config.toml
horizontal_flip = false
kernel_size = 3
avg_pool_shortcut = false
lr = 0.0016
epochs = 17.6
final_lr_fraction = 0.05
warmup_steps = 5420
weight_decay = 0.1
Rows from block 3 of a small image classifier, named by matrix and row number. Rows with one number belong to one channel. Each number is 500 + 40 x the weight over its row's rms, rounded and kept within 0 to 999. All counts start at 0. Numbers have three digits each.
After each channel's rows are labels from the 100 images, of 14976, where the channel reaches its highest value: "top examples" is what is common among them. Only what is clearly more common there than usual is listed. The data: single printed letters, digits and signs in grey, bent and noisy. In brackets: how many of the 100.
# convs0: first 3x3 conv (model.blocks.3.convs.0.weight, 192x192x3x3, each kernel summed), inputs 0-191
# convs1: second 3x3 conv (model.blocks.3.convs.1.weight, 192x192x3x3, transposed, each kernel summed), outputs 0-191

convs0.123:501397504508541505507453499546486523576477475457525483477452466471480443470507461505527549491489504566498515448452486498555532508494501542447474474532471597515468561446538511505465431452542460468471464494465507528492472429556541453512509518524516456521476562491457503556473518498416493566466432452519506492523534521551547475475536472433452477524515436427516460525514544584504431433499450491495441485497509477490486469530479464439495490411449496499489454524425486520500574531492510519491439502475499468453474449442526612611516480429444531508578501475467439576460474492519529517
convs1.123:449506537445484549463521463448530449432580520533429496465460507514552486442454503486495519523518489508450528498553479506407518545461478471496455530429501452441458521603444476452481462515475544449494458566506488486453483519461455449456499466493483498552547482377551460485482522475525475501487495406473492529492505467463543381407518489534437510414460453494421472514480470472526437501475537489498489475485504475467494529477436474555440463494483440498479540528496477521539542496537541504462480442530516562451516462543477538512506555532447465468435441494473505488538436519464429483
top examples: the character @ (30); the character % (25)

convs0.181:469533503491526508505533502517530485511529532523524542448464508510523539461511523511543470449466597525483544482470476439500494531516503596509528472465537553554532464501440482482460490468498426545532474463533533482503552399568504548445509480502469556481487395471487480433414495478492480541546531575533441544483539455513526436545517544565512487646488525498507525529501508519475509572482457486584506482467522543528493527481512567518456534549544554501490449503485551533421502504557525518547465528545501437567478526439518399513499580501547506531466499572496552560451521503487477515
convs1.181:484474433486468497520453486469484513533444536453414506504474495478514485519462450455493478557533459438501511512502473488548469461533492442489482536517439455496480488535513494490498505507475531462476521521491494491442511511463394480534486369525482504470509560521475510548449481502457444563491486530496488565480431500497493415501549430479496460434531516462535525496460416416507511490443373491488474427466483446416444499552433444478497489458508462493469508472490478469469477440498513460440416433451548534451492470561451544440532467517488456489472565510586459507457482475449451547
top examples: the character * (27)

convs0.114:507448454492531445491464507452491440454526497457519502431496548421492479457434501456485482499512507496539415494437473398473482513462443480521470505510491487511463598532478422462454436478551567475452486492516510478455459485488504463473484605500489477518539443476499496502469527463521479491467480428436425486452581547521419498538504500523420454497501444443465483502484508524492528491502490478467493477506467587474483453525526502414429568496534450464442516471501572457476538461470481475460473460516479490435461491484606532595497446528479472497534524471486418503531463539529456440
convs1.114:482477454534510568522526506519448491521514523483454585509573496481481512526554497476513491519511504547484573506567515496509503506512589474463527530489526488525501560514534489484403461478441503525486471621508487446590458523455551480475484495405514497528465466437490486556451491490500495571501457567544498432549544461484499532493516491478452537494472489465484501597479443396528527465502494449558520562471639437514517513516458495509503450484482478504519513514429509527516512490427511530490501466493510566545473517590543503405527481496511455499487415528497520479505457475554507405
top examples: bold (76)

convs0.134:464499529500452417495537479455547435441481562489520479460454541501548504541556481453427523486453495547476455493535469492510528560472362493549475459524506492501484506517493500530450561508475547454475466518523483442491483522530429472492539454512522516447520469515466543474425500522517423407515514535442448452442460527498482513547478509495545505497511550548477518555434497407487560453533551480424478481458427515538593515520500492511488519500492489526468430556514422505508487514466506524457523474507492500455592493442540475384499509530460527561449510453512453509494460450508448423
convs1.134:476516493477498437453493543506569448520491469575539492506528449488490463571498511515505498426416476512579437501454602581504544524507514521499554529471526493446450475472438457483500538440527477456472492459488467528512497506449484601528534554496459481481504428487492508554534564436483522518471424548479522565446447556528480554480425507502480580484545496564503489461491515539496526528553535539476525484511518525508443464489502556501500571544492493514511535439509430464544491533441527485491536564518466494472472470508557431478523521496588505527586616504485486497543432524553552489
top examples: bold (83)

convs0.106:462522496515466472508474474532531404488499508558423517494436453487476501461471531532493510464461441457483546460510468497484506459488365535462521433552488466489509537497494506500479513429456484492437503465419420471402474570502477521476448517486437424601488505496461503457521460433514449484483467453458494421463493485512437479506462406434449487492480459499530522422423508453460534490515470466450481458430414508438500486494492469490529496504436474470506466508480479524555476496505513464423520476515488513463530457493514498582485511447467546494514435521506482497450395498482483560
convs1.106:497505505433438524485524472431473501429577496485536522545601477547567409518490462559482486558566462509464442501584470519420524526507503405460473508521453484462459506526424518483548512552523526464487465530496529500495479558515480535492479475476561522514515430517475455503512470489530472485544492579519436498486489513480484512452593466473477449433468562575462471542468518427507493525503563478463498578510473475511502531464461563484556522502520464455483512544482507480564541517484485515467458556422550509477498533555464525416523514547529573494486528429462527521500444474511503394
top examples: bold (75); capital (61)

convs0.137:451486503446477491505463473514501476488481520538532521439504577520435534523537515510493437540542519487587465546388534513551536458473550514589483484460508535504460506537463345525487512530481539491496421415462488498503533490483507457487516508535433503489460467504502446476547543525538479513544496474526427491504510501490494478546496572493429524405449499526502536465474441475524544532472488493485516532558481484517440538491516425513491434546459521517492539558529478576453500491472557531491542416507509464573453543463504402479424492535487535547494524495515535468441520544472447588
convs1.137:515492507566472474486516506518440467524484518507469504508413498516458483486438561498398513469506502556558461436509483519468449570450567471468495490439432482470482497528429510470503446493497460532474527434457460464481473455490474539556390440507593457561404538488539544581555480457484556533546517501442460426533538526547490563548543440474558538593458487486462447450459526438519470470491489531497542452469549499536505458445497490493500486527517454503556507474468537486505487514529480487530528486472526539442476448457474500427485486428541498529502545450533493467448568492516505457
top examples: the character * (35)

convs0.56:457549525550501374516426495467477423498528450405497471453430467414502476459478522525541459463481487493519488535529482472440486455414416478481472496465476437459502443463473512444461477456491479509540487474452470481465511476537490424486442574491487495533463450490513548501490440496562471483472492525378547479446515392485456535483504503491531478548517416465552482480483526504490507510454443434456500467427477462491478441489523426437534482475471492441477480415513494471526441455511484469503493514487474486461450485510487516529511454523488435477492454482475517508432417453538491469
convs1.56:536433482512492518492588472505456529500473535500490444516527541556550477502492499497435523541518472459474481444578489572466515518460550456497485486475528509500518462522529549499452530522440485491499486575475524464487459475551480446548492502494507506497529496516485507572510504451513414489509492567500483589533513529387395474561537518399497445491515546537470496516527486492473407461429511518459476562471517459512513475416486557457504458501513517492470509548510449477488496418530466595400516540424564492496546454551472535451526425569463468504503524501529504458519491502502578428
top examples: bold (96); sans-serif (88); capital (66)

convs0.47:470539446467483451519368551504490497482517542496451509527558475432535531479468537548450425449535480504513499519455478405530512455446413574480612493473472468530463506499529468445550510481502509559535546510476457502522491466484508498476457527473543425552532464594523422481468501487489490545484479522429523460497452464580534468520512497495514520501504595482477456460478475436513542551495473511506471442512489576457467514417510444479482518519483491449471510445538490485523470533496410424454462476455489527456436496513397487528519504503523519518511459516521444503482492494483488603
convs1.47:542454507501497572509482460458439461551451465483474433441534501440512437497555457524516505519614506513513532496495504504510483457463436427497453450464494440519496506517460515488500462461497421498520453450550490528471472524570473535518518465478511459447486545549443476543554527480506510523529417500556522474455490472538520543527532504541468501473412467502499560432471563463516546470508425510510504503548394420460543519519436478456534503466453522482562487452474473423512434482479476519505487482521490448432512529453588488526449440517522477545476538511514539550422557459561565445
top examples: the character k (46); the character K (26)

convs0.88:484523532506489529542511456506472519520373514466451527521494411533486532476547443499467496470468522468374500488496486454486468542523460476393542511522475490491506495435566517491519499439462503477515516473514440521534518467538466506537482451540436536589473437543509480484532448438490483489533513504456544440497504462446500423493524513491471505501481446489491508492480454486448454405556401558473490457522475433522523397502478510423490547473480486503480535529496513493503484432545537525430471582519570558499566497424460508435464539504480480485478431498477454529435500536566504517
convs1.88:532477503584503504500504431491543484516506499491514477545564493449543406523497426505521532527512457447489501525441476643502500432471471506572458438442455526453498509448443518508492512501516479460488502426488489526450517501491466554537534504482579550427555546582475539575514495514521480524502528560501486445494532486525447528502498523476470421456538500576492446467526520495538523493503517509422460568529556479477390472499519496477534498516553501532515506444478473466531482485438510467540458591497499412539482498462509500485456588436540573486530529449438466502512525478444541475
top examples: the character # (26)

convs0.155:423543443526490510493489439483452492534611513519476484484581473530494584523489540449520491437486530498430487533483484432509437519496476555497479538464506507561497508429469466471515462516501514491395517563567487482452507419411502551463566506495424421453483400482473428499451485451489488550405527490476433483448488561448468502500497506505437505520446496518359488552540437539425494450484458525529434450465501526517483492458457537512507501476456535511493476477454526493504462475479500524486530454453468527500468539505545471536487538494531512560471470516473514508485447524493492498
convs1.155:563482500462521567524527554510538472555440476487433504531480485442481468568555512568434466533499489508513552459474444461539452448505488458495475528460512514592547475525454509561487575491480529514567510510407545452469524476524498496489530526546470503497525618522453562525459469516487483435487500500506514511514531452498481474542514437488531444489488531425488498429526445432510468490508470523520552390503580532474525467461517544427449494509483492467525515465510520496476481487466500455441479531476456534452536455536513574423539536477439524455466533479556508519523422422459546594
top examples: the character * (46)

convs0.90:499409499488516476499426441484421530503437603523510485398552528479483438464480419484503480470528512453524464530470537465535458500472501497464443513446504481446506455516472452501501548485443487495489549483563465452503504511480500462492506485512442540435445540512471477538501456477379401502524499509437505446475515531465452539538499499568486475469479468520447476509511470487502502501539480529459530459538413544557500389482496407463475494500450481491454505563443449455506444454505480430525497455488575409524497486514438485513514501479511392446501475533475481480477536530456509518
convs1.90:495506493500473464552520495510428500548490542516440525463570460476481521500529480466527558467583529490487470483471511534512455554462464509528543530422510483528509520520521491502498451400504482542564508645472583440490470469505550463515496534489481565473533536388505524522522510491476435616526455524448546495511543496485469515520392475501489549514483427493540474474502490483523488480445496502498506438447606458436434532515495472501551438497507450472546427445479472490433438478513557501425466505497559475531506502484474449488539485473474453565524500527470498460511533518551489439
top examples: serif (53)

convs0.117:564550504465472512497512497486500462476547543499507506509507467476461483533510539506445543495541553545482531434490507485471529505458445487539557526522529506519511500544460513479514474505567540581408491426536496462462527522494566454449389585483510530499514455458488488468511478506578518578522483456493405482464441524555498466466577500459447550423493567493379465524505491479484533490455578544490486576462525519509482518459509540488543487507515479491579501442516497508521478552458490533519524521455552518476545527587407462456427511500508534514520444458523488520515418491525423575
convs1.117:490459480497504486486513469465510459482447488479483500564441455435530442535534500527518485502548504510504536445571590490463563429489475502436465526541534479487474493449530509496467487485451512514493504481504447446492493516566441487506355551462511500456478487469477489460400484459500508431463492545526417426510478451413466479517449520472534450480540534457432554439475491473472492462529521514487495510486502425537410481451479469427470510496471484477423482514492490490537442488493495534502485510430478494449487392535500461541498449537489475466463473461497508511438339511519529499
top examples: bold (97)

convs0.96:489480475533503518491503434398483561533469513429540430447548549434469469523500469469515471515484478485475530489523465436484545404491493512459504511542461482605572509471466493466528460552548475521510474482528484465472474451572458511414453591476510463492515460567532455493471545507478487531522444525427510545521478495557467484446566475475515499484477457488507529575485533466548523502525505529508547515500477535497535447578529469454441522559516499480397525528524485486450419423481563503475493504525596520487487577428466478482507461546571514501493547554456499446564540501476549511
convs1.96:490490441509501501533476571484446458486457506486470443503535517492449462424554528543495506506504474460526481513464595488506448538466499493489514437545529491505517554449515464503511539479467474464598422577496459456452490525479453521492509463468496501473483545469439522482560550532549489502459444478495532495515576480473464553393400502471496528530467516450565467422444488508446512452503450502501514523416571546487498515502508475484531510517491509528502495439519492560507493387452485518493507545543488501514514522519528353512536481520373457469523514493551505462460600517529481510
top examples: the character * (42)

convs0.15:591516480496482530541455477530458481472395497475486480540517515523508500521476457494480533467485521536420482475509521453537501490484418476412482518547537535457496374466438534471438572455554457497512520426502456521535487437619409473460426499488491487503473429517472449478474539503492538483529437526400538544532607471500526467452539504516505460500483428510530487479421480503478512506534520519490447501529521573540535478555495553463508502531511517520458520504549498469508488434550542552503433547540603549504511528466522493510505468498528516524533535517499501543439444464534495477
convs1.15:523497495559484496504472520538511487530454541487550510454515533451482513485563514520504582455489484436480538521445533554534503448468480556476551578487479513554503467461515518490510563455462531422461492506492426429479474506478442547508595525499529491486514558507444503591517469507482458496497446488521492445435490455543567548514449516522485518479546533492504496491475468473510476560501430441488516546504471459443440541526473484501474515501560553515521476455508451535527510509420496443498471530485474503456413512476601485600545510438556448535544543479523384468480615523561490446
top examples: the character * (26)

convs0.124:511518548518534484520483532491486544546499512516520519475563522443469522495529490498546515493485535568526457498475483502522469511494451480507504458550478473503485478495500473526495645512532503537469543548507508524514544542530517490521501467494456521566500420553480476303455460487484521551504504467459610478510505480529532494511580528490486528395524526473446531553512520472511510585548502504499556474436498490462502539518532555523517474452489490453473432455567552542440552520530575494463477476454521504456441505531558529521382504543481534535493462462428457569512497524529487447
convs1.124:444482479404543444458510464469469444524448458529512398528503409518521504417473488535511490471509486486470521472511564560497521447492492421477432468417574514521483490486539527491449413440496484476451537525504516478489527455479454513516491493454454470475504499534508419527603530534477504526520418559498446528436469497457452513438474470512502507503451493525411498440490492510484469436483570552427497467491503523531505468451497509546481514571481518584436490413450450486500489507491491494487513514491451476495453475540444395500523513568528448458488486508566459577485491530515486489
top examples: the character * (37)

convs0.184:530557492454479511512507490496487501426506464499432436553548505473488490450536513527536474510451454503422504504495453394485472529497378506460471435539466532400514489517406513524481566456480466445471478435451506457481480565497441501469502511499426540454540420532499467502405432476512449430433446541468536494482512445510527456513444473492455444541492512497482485514439401498469550468487473482466457563468443475489533491451466485456539464521431528526481472509455504485517499457497507477509472476476492499489494507497516488541557489518478494451444419526504519431420425463475464442
convs1.184:525526587709488496517565450475467501534470440508520492438479514516474484526573553443478501510438496574506500557500519479484493484482485500557491518502502540561544535512513462529459533508576487526479440532500459549546515486513483463501503533517495466474457430514508451608515501499509598500546486528517454494513500461551455565495539504506537527483524533505509514540527491478530576531487568484434496475561564522511446547515529496508556483498511451529468495481507537459416576534462517500493542454536501544537487485472543486504536537422495588544496490546398483537499463496501514436
top examples: bold (78)

convs0.40:449457490463426532493512477528552520503491509608546531456443475511473455536486519514449499508515517522509477495478537520546536513557545508532611489423457451491482479446482514440539473519481497512365584430451484542468415526461515581495491434482497504483556454465486472514434511519429531464506508456543462504442483561499474465517445446439457540449483487507421489465487516587560477497437493520533438488461508528552522503445515482565475528465485504519472451550491483490517434546452506444495491467447482573456456515457552489443478542468473544494508457489470479435505538494514431529
convs1.40:511450459533452524512480523437453444494498428472452440473588394515508454494456393509548504458531474418443501510525482552459505482424510482486480528473450501533531479564498478516507545478514480466479427585496500469502495494501457418502460452481483507519500655461444476520535551460500429510509482483432495578436472529490511485493416501488498457539515499520442484452500459478497447498478488499518486485469494490504464520483437508516511383512503412504474461549543447470418493469494473531437550487488542462455591515491454447461517468565497512484515514541478509484481518528519495539
top examples: serif (54)

convs0.129:450445480497491433458500466473401493508438458425574470540506467455446478474444472434464502433472491485467479479413512470525480506433491426455434525519490530446484459469515465411517521495454473491495548494456483528544474374520453423506447512430485510501423436474488463476480556505480482472532424439424511479505517477415588425470535451509465492452420476454466419486471465462480461455518477538507511413479552475457458453502500485475473453476489471521497467457502470445458462488509486465473501532485507459486545510473484530473490459464465470519468480517439451500461509464474485479
convs1.129:523562520511469489466491521505571514429496501528479452548522560479508488521488535547537527641457447500553517532467432546480532438563517542563479448534533532441504522507522531568464518485503525504468545538455477510502519513524459553503519522535538535416494550517483490513538454498492528524530504481518480464491431531543500508453434552497523455466507532510478539404496422553551456552456492456447519532517507575536473493485514520555524588593518498486509554539545552526524526497488563542554608489490447492538451516519470444598531525529491532510543504519545514394487500538560544498
top examples: the character # (26)

convs0.145:473472509547476481466448556484502465468466476521499480477550517398462453468516466470493496468481508460471443537488456440526390462495425434531532438472462478479510517479449501493461527499511506536540505483467523419393500484504455527461514521493479517520455402489487536482470408471465490470411494496422537447438439455495420449478472520469523451542518446413532483493482488491447483441452453456420461486504477488527544450517524459435522511465482480493417445511446506463522490488502469484411453499494485466494469442471478498516506465532432480394527489452478444452474470472461490552
convs1.145:572486535674466453524555447514492443528574551513547516508561503523520539523511514489536535497499487531459510490464554516524526510478510472463481599448595589555542473569542524477526517519440469526493414598530501537496460527513496468491511508482495480449555438495522470490504560478540504491505494491515509481466498541510510469574491515503528504540443475524457512515497526548566606479512565537499486558564458516549526531509452543556547473511499474555511485552480495536507465534488505514524480545499513554500532502542511490420499443531550441524439463546477496492520496510553509371
top examples: serif (63); capital (61)